A small image embedding model, trained from scratch: batches of 256.
Rows from block 15 of a small image embedding model, named by matrix and row number. Rows with one number belong to one channel. Each number is 128 + 24 x the weight over its row's rms, rounded and kept within 0 to 255. All counts start at 0.
After each channel's rows are labels from the 100 images, of 14848, where the channel reaches its highest value: "patch colour" is the nearest of a few named colours to the mean colour under the peak. Only what is clearly more common there than usual is listed. The data: single toy objects rendered from many sides on busy backdrops. In brackets: how many of the 100.
# c3: 3x3 conv (model.blocks.15.c3.weight, 320x320x3x3, each kernel summed), inputs 107-213
# c1: pointwise conv (model.blocks.15.c1.weight, 320x320x1x1), inputs 107-213

c3.107 [ 86  76 106 145 139 117 131 108  67 138  90 131 150 146 166  84 141 134  81 129 121 151 125 124 137 114 139 106 116 102 141 126 141 108 106 148 136 125 108 119 124 140  93 133 127 147 162 167 146 144  73 147 129 127 128 119 148 115 146 131 122 134 164 139 107 116 159 121 133 110 172 113 138 118  75 160 126 133 137 130 139 142  98 106 137 106 156 135 125 162 149 111 107 146 145 142 152  89 128 144 108 126 147 135 133 105 117]
c1.107 [138  91 130 153 131 134 132  55  91 143  78 123 126 106 133 104 133 111  94 121 109 117 136 136 147  98 100 105 106  56  63 123 114 122  84 145 146 134  74 114 134 144  78 108  89  86 143 130 114 167 124 109 113  88 146 126 131 117 160  95 138 146 130 127  98 131 137 145 119 109 140 129 136 125 102 141 142 108 121 130  99 127  65  99 118  72 129 118 133 127 128 123  71 149 131 148 129  94 115 132 122 109  98 126 115 120 106]
patch colour: green (38)

c3.199 [104 157 148 131 128  77 149  99 101 140 134 112 186 123 162 123  85 133  81 156 140 132 138 139 126 101 117 126 136 100 116 122 136 156  94  71 152 175 110 104 118 148  94 131 151 160 146 173 165  85  93 116 139 118  93 108 123 115 172 159 111 175 126 124 137  78 144 119 121 120 115  95 108 114  63 150 111 122 155 152 122 148 116 123 125  95 150 122 111  96 106 153  79 126 178 160 114 126 158 131 103 158 113 143 143 120  96]
c1.199 [ 78 132 135 142 100 121 136 127 125 110 117 122 127 123 129 112 122 106  82 111 104  99 113 134 131 137 107 106 128  64  94 118 118 121 101 113 147 144  92 119 108 156  80  86 105 102  96 150 124 133  92 114 138  84  94 135 118 124 156 144 116 152 110  78 131  53 123 107 120 100 119 100 107 101 100 126 118 128 132 136  82 145  69 116 101  85 101  96 132 111 101 121 133 135 122 167 149 116 144 105 116  90  88  92 126 132 117]
patch colour: brown (58)

c3.38 [126 108 107 109 120 121 125  83 126 129 146 126 126  83 130 152 120 184 102 147 106 119 134  79 115 115 141 130 121 121 134 146 122  95 133  91 139 147 106  94 123 139 132 110 155 143 138 137 136 122  86 128 106 130  83  94 146  89 141 152 105 112 115 190 128 170 151 137 150 115 140  88 125 140  79 152  81  98 126 145 132 118 140 138  73  98 149 108 117 128 100 115  23 143 128 130 119 112 117 122 117 127 115 110 128  90 154]
c1.38 [127 132 141  87 127 136 131  85  87 135 135 119 148  82 105 158  94 144  93 157 138 110 134 107 123 132 122  64 110 125 133 135 104 112 106 116 110 140 109 119 120 137 130  94 136 146 122 125 141  96  89 142 148 120  96 123 142  78 145 119 116 134 115 153 142 159 127 123 150 106 123  81 110 156  71 121  75 106 115 136 139 127 115 142 122  83 117 102 133  55  96  89  48 138  97 137 142 112 102 117  94 135  94 107 109  89 101]
patch colour: green (50)

c3.268 [154 111 117 132 165 145 142 113  79  94  99  91 117 114 130 122 122 144 116 154  88  97 170 115 119  73 167 126 110 127 130 133 110 119 130 126  97 105 123 126  91 120 150 123 117 155 169 121 156 125  83 145 124 147 109 119 100 152 117 128 157  95 153 145  95 111 157 160 153 104 116 147 156 155  99 143 127 112  89 107 131 129 105 155 117  66 115 128 104 133 120 116 131 117 120 128 138 109 148 146 131 131 136 112  91 145 137]
c1.268 [146 136 134 122 151 160 150  86 104 102 139 104 156 162 132 114 118 124 107 180 117 164 165 124 157 121 158 145 119 186 182 143 148 145 119  93 134 134 171 159 123 158 170 138 121 139 179 132 180 132 117 144 178 133 124 134 134 129 163 151 148 129 145 158 128 134 132 153 132 147 134 142 169 148 106 173 111 136 122 103 165 124 135 133 140 140 143 134 153 132 140 158 119 117 149 118 133 121 161 152 141 149 162 140 165 111 148]
patch colour: pink (28)

c3.18 [ 50  92  92 129  72 101 157 126  76 130 107 114 114 133 123 101 131 129  74 178 141 141 156 124 149 145  78 111 132 146 120 158 163  93  89 103 109 140 140 113 145 122 109 123  78 137 142 116 166 121 142 124 148  55  91 136 145 126 116 148  99 187 152 157 149 123 139 138 115 145 112  89 109 134 131 145  97 118 151 134 163 148 169 138 100 126 130 111 149 115 103 165 123 131 124 125 135 120 149 132 154 141 143 121 153 113 134]
c1.18 [ 83  82 118 129  77  90 113 103  81 111 130 105  74 114  89 128 123 104  84 131 123  99 116 142 132 117  95 118 136 109  80 144 124 127 111 140 151 156 102 118 112 160  75  94  73 109 144  92 124 119 143  93 112  81 119 111 104 143 142  91 130 150 136 136 128 120  94 131  80 122 135 107 109 121 131 103 110 124 133 134 123 110  99 137  80 124 133 102 123 134  90 149 126 111  95 133 150  99 113 122 157 121  98  83 131 132 136]
patch colour: brown (60); black (35)

c3.161 [154 122 157 128 159 153 157  69 106 124 130 122 149 146 166  85 109 134  72 137 115 141 174 140 118 145 108  89 148 154 130 110 134 111 122 152 139  97 159 107  86 119 144 161 166 140 138 149 141 140  64 147 119  97 101 141 123  81 110 109 108 112 176  68 145  93 139 105 153  86 171 129  97 138  74 121  97 114 127 154 140 145 128 116 171  83 145 144 125 167 145 151 100 128 159 126 126 156 130 138  98 155 145  92 170  94  93]
c1.161 [162 118 135 141  92 139 155  84  90 120 128 125 122 155 101  89 113 136  94 153 106 112 141 156 139 138  94 103 122 117  96 131 109 118  95 134 145 107 172 129  87 148  82  97 123 135 113 124 150 130  45 124 137  95 140 136 111 125 155  98 127 136 134 112 124  66 127 123 141 102 159 125 108 133  88 117 124 107 121 152 109 128 106 121 178 103 107 116 115 136 129 145 109 120 131 141 115 160 124 145 115 127 108  86 131  90 115]
patch colour: green (35)

c3.125 [136 113 128 128 150 130 142 124 112  97  88  95 106 111 152 106 158 155  78 175 114 128 150 132 101 112 151 113 125 103 120 148 103 128 113  78 122 122 128 125 117 124 129 161 119 133 149 137 162 118 108 112 127 130 125  94  92 136 156 124 162 137 106 147 161 127 105 137 113 164 147 128 126 131 138  92 117 151  99 115 112 147 118 111 167 111 125 139  98 136 111 133 112 139 112 162 121 150 144 132 162 140 116 132 125 108 160]
c1.125 [102 139 132 146 123 128 119 135 112 120  72  86 126 150 152 106 162 140 134 151 127 116 102 125 135  82 107 126  99  83 119 135  97 128  79  76 152  99 105 119 120 151  89 162 140 150 160 131 146 132 114  68 116 126  65 109  91 115 142 132 157 118 130 146 149 119 122  69 116 175 154 146 133 143 129  89  90 126 128 127 122 119 124 103 151 120 118 106 104 120 135  98 113 133 114 151 101 175 133 147 157 106 113 107 102  92 149]
patch colour: grey (67)

c3.22 [152 107 150 180 123 114 103 104 143 102 111 135 117 127 142 130 122 118  61 161 109 142 142 101 124  81 130 114 122  96 106 107 110  91 148 150 171 148 146 139 118 126 102 124 150 156 157 153 159  92  90 129  95 108 144 149 139 121 156 143 152 123 131 109 111  93 106 155 154 108 158 108 118 104  95 134  93 126 105 121 152 120  96 115 114 136 122  96 104 122 136  91 124 118 140 112 108  98 107 158 114 109 127 138 134  87 121]
c1.22 [134  71 120 152 118  97 119 100 120 136 136 104  80 151 125 113 130 101  51  90 116 104 140  99 110 107 132 115 124  72  56  86  77 125 104 153 164 129  90 139 122 136  81 106 141 142 159 141 117 129 119 104  67  90 129 132 131 125 148 125 148 124 114 116 133  83  72 124 144 136 136 121 103 130 111 119 117 109  87 133  94 135  93 153 118 157 133  44 111 113 120  96 114 124 117 154 113 113  97 114 133 105  92  92 136 107 131]
patch colour: black (32)

c3.306 [143 141  95 122 167 122 160 133 141 149 182  94 133  95 186  75 121 142 152 135 118 133 147 140 127 129  89 121 107 129 123 117 130 132  99 132  91 147 157 127 116 119 143 124 137 111 144 170 140 152 133 165  82 151 106 128 128 142 154 143 117 130 159 145 179 104 160 153 171 119 167 114 147 128 151 143 132 165 101 136 111 122 114 107 176 103 153 136 111 120 165 151 113 157 151 162 104  86 154 125 113 137 135 157 138 113 126]
c1.306 [148 129 127 140 136 137 126 120 144 130 136 120 137 136 107  97 147 134 117 117  96  84  98 139 122 106  56  98  91 127 105 109  68  67  98 131  75 126 132 128  89 141 112  98 118 122 123 120 115 142 148 117  76 136 126 103 122 128 158 103 152 126  87 136 135 137 107 106 124 119 132 103 134 119 117  96 134 107  95 125  82 111  53 105 154 135 116 107 119  77 125 116 129  98 102 124  98  90  86 128 134 125 113 131  96  98  77]
patch colour: black (67)

c3.52 [147 126 118  95 154 162 118 135 136 131 130 115 118 171  76 131 139 119 144 150 125 119 123 147 133 142 139 130 124 170 169  96 124 107 112 117  94 128 188 111 111  93 153 117 139 114 136 101 149 129 130 119 150 134 144 132 114  84 156 163 141  73  63 130 118 137 129 142  53 117 117 127 157 168 157 100 123 124 162  84 156  78 106 115 115 147 136 110 159 125 106 111 146 110 126 126 131  96 128 105 112 120 164 112 137 106 106]
c1.52 [158 121 126 105 163 152 121 141 122 139 139  97 129 159  98 132 135 150 138 165 134 122 128 154 133 150 141 130 139 188 196 112 134 132 126 122  72 136 185 122  96 104 186 153 127 139 157 100 162 121 128 138 143 142 152 136 138 113 149 169 142 126 136 146 126 152 168 117  95 121 131 132 159 147 137 145 132 110 158 118 175  93 113 124 149 156 129  91 173 156 134 123 143 141 134  70 142 108 158 114  90 139 194 170 161 125 134]
patch colour: green (25)

c3.156 [108 123 125 125  84 134 119 138  94 103 146 106 170 143 140 113 144 133 152 167 115 117 124  86 151 143 133 130 130 125 121  84 126 131 140 118 168 142 133 112 104 128 122 134 109 151 168 106 165  95 138 103  86 136  77 118 155  96 134  83 119  97 113 166 115 134 136 150 125 147 104  91 108  67 117 135 162 122 123 138 118 128 100  48 113 145 125 126 121 153 116 117 117  80 152  92  84  97  52 130 159 158 102 113  95  94 120]
c1.156 [125 107 116  93  79 115 128 120 106  99 133 105 113 133 134 112 134 141 110 119 109 106 115 120 105 116  99 137 120 103  93  96 105 146 145 108 175 109  90 115  93 150  93 107  63 128 144 133 115 132 132  75 125  90 108 125  84  85 124 117 140  86 129 132 118 141 120 136 140 133 114 118  88  90 137 114 122 120 118 151  97 114 116  76  81 136 120 127 120 152 123 100 109 105 109 118  92 124  93 114 198 145  80  99  86 141  95]
patch colour: black (66)

c3.117 [ 98 116 125 128 124 118 147 102 117 138 106 114 137 169 137 106 139 130 107 162 134 172 157 133 157 167 113 121 137 139 114 152 132 118 114 126 107 144 111 135 147 152 104 139 104 157 149 140 151 122 153 138 141  44 152 162 145 119 138 125 119 171 163 150 158 134 158 147 171 121 134 100 125 119 130 131  57 105 149 154 127 153 193 151 150 140 126 104 135 132 131 163 116 124 136 163 165 135 135 141 159 139 142 113 156  88 155]
c1.117 [ 76 118 121 132  96  82 118 108  88 117 141 114 122 141 111 114 123  91  90 103 121 104 118 144 127 130 123 110 147 101  68 137 120 144 130 114 147 135  95 132 107 161  53 135  83 110 139 139  66 144 134 132 111  50 147 135 133 141 150 106 129 137 135 132 132 138  97 107 130 127 121 108 100 115 135 117  90 105 123 146 100 121 123 128 103 131 137 113 134 127 121 130  98 132 108 150 134 129 120 126 156  98 104  77 119 131 136]
patch colour: brown (70)

c3.102 [144  95 101 139 136 136 141 128 102 147 105 120 151 128 122 100  88 124 108 170 152 129 127  97 112  70 132 112 107 114 128  96 148 138 138 130  86 154 116 116 135 147 139 141 152 145 132 140 160 131  65 150 109 123 111  85  78 172 156 115  94 140 158 152 121 114 116 122  97 115 144 120 137 164  21 146 104 127  95 121 133 163 100 110 134 100 134 118  95  91 126 153 124 133 146 131 106  93 131 152  78 140 156 121 125  80  19]
c1.102 [125  90 123 121 127 134 135 108  96 132 131 124 131 125  99 110 105 112 101 146 109 109  99  70 115 114 138 116  92  92  93 107 124 126 108 139 133 140  72 110 117 162 103 106 136 142 109 133 126 139  92 142  95  80 116 101 108 164 165 110 125 133 109 125 133  84  93 117  97 115 131 105 121 142  96 129 119 124  80 111 120 119  67 112 112  94 136  86  86 129 120 129 147 115 123 154 139 118 123 138 104 119 108 115  98 107  86]
patch colour: brown (56)

c3.5 [108  99  87 130 142 147 128  95 137 109 135 111 111 150 154  97 128 111  86 177 147 127 101  96 108 151 147  98 125  95 131  99 123 131 143 115 148 150 128 111 139 136 124 132 108 187 128 167 128 153 105 106 130  77 152 149  97  91 125 110  77 145 160 154 137 137 141 112 141 152 160 107 120 117 141 131  88 138 126 126 141 157 149 102 144 111 111 116 114 161 113 172  98 152 112 126 119 129 172 148  94 119 119 100 154  91 124]
c1.5 [ 79  87 112 156 126 102 112 137 108 124 154 143  86 178 130 132 118 107  85 153 131 113  96 104 109 150 146  89 110  77  86  87  90 121 141 140 153 144  99  99 132 146  94 128 107 110 149 147 108 124 139 104  92  85 136 134 128 114 168  88 101 153 126 135 105 130 117 101 114 150 129 121 103  92 120 127 111 115  84 113 125 125 121 142 159 131 135  96 104 138 128 175 119 120  99 142 134 131 110 144  99 115 124  91 118 135 106]
patch colour: black (40)

c3.165 [121 132 121 133 122 156 136 125 125 105 152 137 103 146  84 116 151 162 136 105 156 151 103 161 112 109 118  74 150 137 143  90 164  82  91 151  88 155  91 134 109 120 160 112 174 132  90 153 113 133 140 159 103 154 136 118 153 124 140 165 106 132  92 136 179 130 101 104 132 146 168 146 143 120 132 172 130 102  98 133 159 130 107 154 154 126 118 105 139 137 153 143 129  45 132 170 134 139 162 140 163 120 139 151 108 176 114]
c1.165 [133 126 102 134  79 136 119 137 143 122 125  99  73 115  89 109 131  97 133 117 121 132  91 144 108  89 111  87 136 173 129 122 118  93 105 132  51 122 130 121 106 141 131 128 146 139  90 156 118 157 139 127  97 139 113 137 134 146 146 104  94 134  87 110 151 123  68 123 114 118 153 103 127 127 121 138 130  98  86 127  95 115  99 141  92 127 118 117 146 152 121 107 147  79 114 166 113 149  85  95 134 104 110  98 119 159 117]
patch colour: brown (64)

c3.190 [101 141 113 131 100 107 141 143 148 128 118 134 100 144 113 106  87 127  83 161 144 130  94 140 132 138 134 106 158 115 109 122 130 109 133 125 137  97  95 131 127 147 122 118  98 127 124 103 135 136 135 158 120 149 122 153 103 116 123 111 147 158 178  82 143  95 144 162  82 127 160 133 130 119  88 141 140  90 155  85 137 136 123 164 139 152 116 113 139  81 163 138 137 116 102 146 121  38  97 105  91  84 151 146 143  89 136]
c1.190 [101 129  95 125 138 118 156 156 105 143 127 114  94 150  91 104 110 131 104 136 156 146  86 162  97 119 145 110 132 122 106 118 104 133 159 128 150 129 102 112 131 151 115 107 119 128 108  89  97 127 147 153 125 146 145 136  72 117 144 118 132 131 152  57 162  92 126 115  87 114 139 110 104 116  87 124 149  48 119  92 142 130  84 133 103 134 132 100 103  86 141 134 140  97  82 163  99  79  92 111 114 130 121 126 115 117 100]
patch colour: pink (29)

c3.263 [129 147 150 130 100 105 128  89 164 116 125 140 115 155 138 103 125 156 130 134 145 152 111 110 116 134 139 112 126 138  83 106 139 110 173 140 100 107  64 129 136 171 138 146 131 158 138 112 158 113 158 119 120 152 160 126 101 162 151 125 127 114 143 114 140 155  63 118 128 113 135 140 131 134 139 114 141 117  95 107 117 133 113 156 113 114 145 106 125 156 132 119  81 119 134 127 133  94  73 172 141 132  91 141 122 112 174]
c1.263 [128 104 132 131  90 123 133 120 121 114 119 155 102 131 118  96 110 125 116 109 100 128  93 121 102 127 113 138 116 158  65  97 106 125 138 136 132  97  92 131 132 152  83 133 119 155 142 116 142  98 140 119 123 147 114 120 111 105 175  92 125 150 130  88  86 142  64 111 117 114 150 110  95 150 121 103 140 139 127 135  66 136 112 157 113 110 139 138  97 132 143 118 118 142 114 162 129 111  51 133 112 120  53 108 107 111 141]
patch colour: brown (70)

c3.289 [151 150 149 127 150 141  90 134 117 165 117 106 125 115 165 115 125  86 143 124 137 147 123 170 142 119 131 110 119 140 130 131 147 109 128 125 148  89 172 105 110 122 117 145 151 137 111 103 140 128 117 128 101 103 154 113 124  68 138 138 120 127 129 124 104  98  96 128  77 137 140 111 145 110 122 132  67 182  89 127 133  64 120 111 170  93 131 147 164 141 145 135 117 142 135 124 119 148 135 128 142 114 150 102 146 123  97]
c1.289 [158 158 101 123 115 122 108 122 127 114 127 104 110 126 145 125 118  76 122 109 116 130  97 168 108 117 116 100 116  97 108 139 144 113 118 113 145 104 145  97 100 125  56 108 139 150 113 102 133 128 112 109 122 123 135 120 116  85 149 139 136 118 131 105 119  66 104 129  64 130 140 134 125 141 136 109 116 126 101 145  96  93 114  98 140 137 127 125 132 144  97 132  88 126 132 170 114 118 109 136 151  93 105  86 109 129  65]
patch colour: green (29)

c3.2 [140 105 124 117 154  97 113  96 128 153 165 119 143 142 122  87 149 137 104 118 135 123 135 112 116  89 127 129 143 140 143 165 133 122 165  55 157 112 156 115 125 161 147 133 134 159 125 100 143  98 144 142 133  94 118 141 133 146  98 145 107 142 142 151 158 147 140 131 145 120  84  51 149 110 156 158 159 106 131 128 165 177 132 119 109 125 163 120 168 117 169  82 104 113 135 136 128 135 129 113 143 144 158 164 135 118 157]
c1.2 [147 144 121 155 165 157 168  93 121 144 155 119 164 162 127 111 135 136 122 163 150 167 142 133 152 133 167 151 146 140 154 146 140 115 171  88 146 125 144 148 163 142 141 172 149 140 164 122 175 127 140 144 161 137 142 155 120 111 142 178 142 129 125 143 141 131 161 111 100 172 149  86 170 130 134 174 148 119 187 129 183 129 159 138 152 137 133 125 158 135 149  91 128 155 145 129 129 136 184 135 155 151 150 142 158 129 183]
patch colour: grey (60)

c3.94 [125 134 109 139 122 145 117  99 159 138 147 132  95 151 124  96  35 100 120 132  95 107 138  96 143 136 133 102 149 195 133 108 131 171  67  86 162 148 125 128 123 176 160 114 133 111 102 159 146 126 129  96 114 150 174 121  97 104 156 135 148 160 122  70 142 139 155 135 131 151 114 100 109 105 116  89 130 152 105 156 143 120 117 125 120 140  99 108 135 122 123 109 148 144 112 149 131 141 158 129  62 112 168 144 141 111 115]
c1.94 [ 99 139 136 138 109 136 123 112 156 108 144 146  96 152 122 117  85  84 114 130  77  90  85  69 143 149 113 109 132 148 121  85 108 158  82 102 142 127 129 155  70 165 104  97 124 159 108 143 133 130 119  85 123 119 167 132 115 114 148 118 129 128 144 101 157 148 107 140 136 148 104 122 108 118 154  99 115 157  86 156 110 110 160 126 104 151 102 106 109 124 117  87 150 129  78 122 153 156 151 113  85 125 139  84  80  88 122]
patch colour: brown (60)

c3.213 [ 69 131 109 123 112 137 128  99  76 152 117 137 143 129 130  77  86 142 128 122 124 122 164 117 131 134 121 147 149 141 128 100 106  90 143 134 134 136 128 127  81 104 142 165 138 123 119 114 135  83 143 113  75 120 122 130 143  90  82  96 130 128 136 100 127 117 124 136 125 116 117  99 123 128 133 112 155  84 143 109 159  85 135 151  98 135 143 136 171 153 178 109  72 110 112 143 133 108 105 127 144 121 160  97 139 112 130]
c1.213 [ 78 113 118  95 116 150 110 107  65 146 131 119  85 124 108 106 114 109 128 128 128 121 133 140 117 122 109 132 146 128 113 124 103  83 152 127 111  99 126 127  82 111  97 154  91 123 138 131 116 118 141 103  82 117 138 132  91 119 103 128 143 119 125 128 127 143 133 103 143 140 136  92  80 122 140 107 139  91 147 128 130  98  90 118  72 155 128 126 144 140 147 101 112 141  95 110 154 136 106 135 131 115 111  84 106 114 127]
patch colour: black (51)

c3.229 [156 132 157  77  86 138 131 114 165  94  93 138 102 133  99 120 164 119  90 165 113 114  96 148 114 128 142 108 103 140 132 145  88 149 155 137 141  82 149 124 117  98 105  68 153 122 132 128 128 149 114 153 145 122 154 124 112 166 144 145 163 131 105 155 108 129  90 134 158 139 119 114 136 141 176 141 122  87 170 108 130 156 107 143  83 128 138  90 118 161 155 139 109 132 112 119 160 104 106  78 145 136 105 113 108 161 130]
c1.229 [139 120 160 102 101 159 149 129 148 100 121 154 126 151 139 110 156  70 130 163 111 120 124 129 113 166 139 130 121 154 150 146 120 135 154 136 118  80 149 111 126  94 137  88 132 128 140 120 140 147 134 166 121 127 144 131 120 131 136 156 159 157 162 150 133 135 136  82 178 138 115  91 112  95 144 127 107  91 175 114 125 148  98 157 132 138 130  84 141 160 156 150 123 152 140 111 153 107 141  87 144 149 121 146 104 139 142]
patch colour: black (44)

c3.292 [140 179 117 114 110 111 124  87 151 140 134 101  97 152 106 113 158 114 141 146 150 125 114 118 119 130 120 136 103 147 144 106 124 148  96 118 155  67  95 106 107 143  96  99  78 113  76 136 163 133 154 157 147 154 145 153 130  64 178 128 125 155 124 119 123  94 119 127 105 111  83  80 126 115 166  89 126 118 124 128 132 112 144 134 113  97 118 118 122 142  97 126  87 156  63 144 115 146 153 106 166  70 164 131 132 118 102]
c1.292 [115 143 100 108  97 131  97  77 137 117 149  94  97 155  85 110 142 102 134 114 119 120  79 119 123  97 113 105  80 123  99 125 113 133 120 121 130  60 113 142 115 144  83  96  87  87  83 128 153 123 166 116 108 131 125 154 137  95 148 122 146 130 144 141 115 152 125 120 136 130 103  99 108 140 153 103 118 112  88 139  93 106 123  96 114 133 134  98 114 135 113 127  60 162  57 126 115 136 137 114 148  87 135 131 118 137  94]
patch colour: black (33)

c3.21 [144 128 108 134 119  82 111 139 105  92 168 111 118  99 132 128 100 119 125 171 124  94  96 145 101 138 111  96 106  93  86 185 131 146 137 114 143  88  84 110 135 145  79 139 101 146 163 144 148 139 105 129 144 147  89 102 133 111 109 128 110 154 141 102  73 128 134 165 136 115 154 122 130 104  78 148  96  84  98 179 116 137 149 120  72 116 119  87 113  98  94 130 118 128 129 107 119 131 140 141 129 136 122 108 120 125 150]
c1.21 [128 114 117 128 112  87 122 130 111  83 137 120 112 110 111 131 106 131 130 103 145  88  98 127 101 122  96 106 109  92  52 130 130 124 129  99 148 121  83 114 117 123  71 108  90 118 128  98  88 124 102 135 143 130  98 129 111 112 138 116 135 146 104  87  85 127 107 166 116  98 138 115 117 112 103 136 102  95  91 139 113 125 143 113  74 102 101 106 139  56 109 113 126  84 123 128 130 133 132 109 131 115  83  79 102 108 128]
patch colour: white (37); pink (32)

c3.278 [130 153 132 135 140 106 126 101 114 136 161  64 151 150 113 108  77  98 146 162 134 113  88 141 109 141  81 114 121 111 133 124 110 109 137 153 149  92 124 114 123 120 131 152 126 107 117 127 145 142 113 140 136 145 167 104 166 126 129 115 123 194 125  79 114 104 144 114 116 118 150 121 113 142  84 114 169 105 124 198 144 126 131 121 111 146 113 131 144 125 111 124 118 124 114 160 125 156 114 119 124 107 151 141  67 110 134]
c1.278 [117 119 148 140 118 129  84 102 102 143 150 105 139 151 125 105  29 145 154 155 127 114  91 128 140 126 117 145  85 142 138 126 131 148 172 128 145 102 153 109 131 147 130 116 103 139 115 113 138 154 152 139 150 142 156  98 140 125 156 127 149 163 124 121  99 118 128 131 104 129 131 156 149 142  87 153 146 150 125 166 143 119 137  85  94 143 111 128 143 123 147 106 117 119 107 149 166 141 119 127 137  85 126 106  72 140 117]
patch colour: grey (65)

c3.274 [165 140 140 132 157 138 190  88 115 162 110  94 120 126 165  97 131 109 140 120 125 151 165 117 130 120 125 126 136 123 123 121 150 135  78 134  99 138 136 114 119 138 140 129 143 164 139 133 119 119 117 118 111 142 121 114 134 223 106 148 126 102 186 146 180 146 176 171 188 111 157 164 142 161 132 172 136 165 146 117 118 134 138 134 115 130 152 168 133 105 161 152  91 115 159 153 160  89 162 111 124 147 132 171 131 156 113]
c1.274 [146 119 123 143 151 154 157  91 100 131 110 126 139 148 134 138 101 122 109 151 155 157 156 130 129 107 115 116 111 176 178  91 118  66 103 154 120 130 182 157  90 110 150 123 155 132 110 144 149 100  82  98 130 100 126 118 144 141 120 136 142  73 136 121 135 144 121 120 149 139 139 147 162 154 120 169 108 135 131  98 132  98 141 122 144 130 129 137 119 111 130 156  97 141 157 110  97 106 146 123  59 132 180 126 134 105  81]
patch colour: green (30)

c3.172 [134 152 121 121 113 128  94 108 116 112 118 111 117  90 155 134 133 154 174 138 144 133 139  98 108 123  93 161 102 105 123 169 142 130 130 112 135 145 119 156 145 156  94 132  91 167 151 102 164 119 205 114 150 114 110 124 123  82 178 114 126 122 115 120 122  61 172 126 164  87  99 111 123 119 154 135 109 173  98 152 134 132 156 165 123 120 126 150 139 139 123 101  79 150 132 127 135 152 111 130 117  99 158 132 130 114 169]
c1.172 [136 167 135 147 113 104  87 111 108  94 134 128 123 128 110 135 125 114 123 122 147 102 126  44 115  65  93 135 107  80 111 138  95 163 103  94 168 103  92 149 133 159  38  96 106 119 135 135 141 147 174 133 133 126 106 124 139  97 158 112 131 126 107 112 113 144 122 145 138 103 103 119 112 107 143 143 118 157 112 153 114 114 121 129 103 139 116 134 126  93  96  90  62 162 122 157 107 133 112  98 113 111  98  71 118 141 121]
patch colour: green (36)

c3.53 [117 119 141 140  98 103 120  58 132 139 166 134 117 151 120 154  82 150 134 158 157 118 135 125  94 136 115 118 159 124 111 158 133 117  52 159 106 184 136 152 106 140 149  62 116 114 167 109 155 138 205 150 146  83 125 126 102  71 166 121 104 130 108 117 163 130 163 127 107  92 121 113 136 112 127 121 115 135 106 117 110 107 111 164 160 152 138 114 143 100 158 149  79 147  87 169 143 120 136 132 120 121 139 147 141 156 145]
c1.53 [149 143 131 150 105 135 102  83 120 105 143 137 109 140 107 135  80 137  85 162 121 110 125 111 123 100 122 106 123 121 135 147 105 146  67 141 106 134 132 146 115 144 116  56 125 110 171 133 167 149 209 135 120  78 117 137 108 109 174 114 101 131  89 111 158 155 100 145 117 144 131 132 133  95 105 112 117 124  99 137  89  93 117 124 133 149 127  90 138 114 144 139  61 139  92 156 113 110 113 110 131 111 125 106 128 132 140]
patch colour: black (40)

c3.264 [108 115  85  97 121 146 119 117  69 138 160 107 115 117 139 117  81 114  81 166 121 115 145 148 122 129 122 132 104 145 155 182 102 156 137 150  76 172 146 116 109 140 140 105  88 145 132 125 163 127  82 129 123  97  78 112 111 110 145 135  76  97 150 129 116 147 146 110 142 113 116  99 129  98 112 130 119  90 110 108 123 120 140 149 164 106 140 101  98 119 128 173  86 135 122 116 151 107 139 120 132  98 115 116 156 121 150]
c1.264 [ 45 124  80 122 123 155 130 111 109 154 152 101  89 100 116  84  93 122  76 151 122 122 147 146 108 134 101  98  74 135 141 152  92 147 136 135  96 131 132 129 116 137 100  96  72 122 129 106 158 103  89 133 133  82  65 103 117  98 151 110 110 139 117  94 119  85 104 127 152 137 115  92 124 134  88 117 101 101 124 116  99 110 104 130 160  80 135  85 121 105 107 142  84 122 119 144 168 126 118 131 122  82 102 116 130 140 132]
patch colour: brown (63)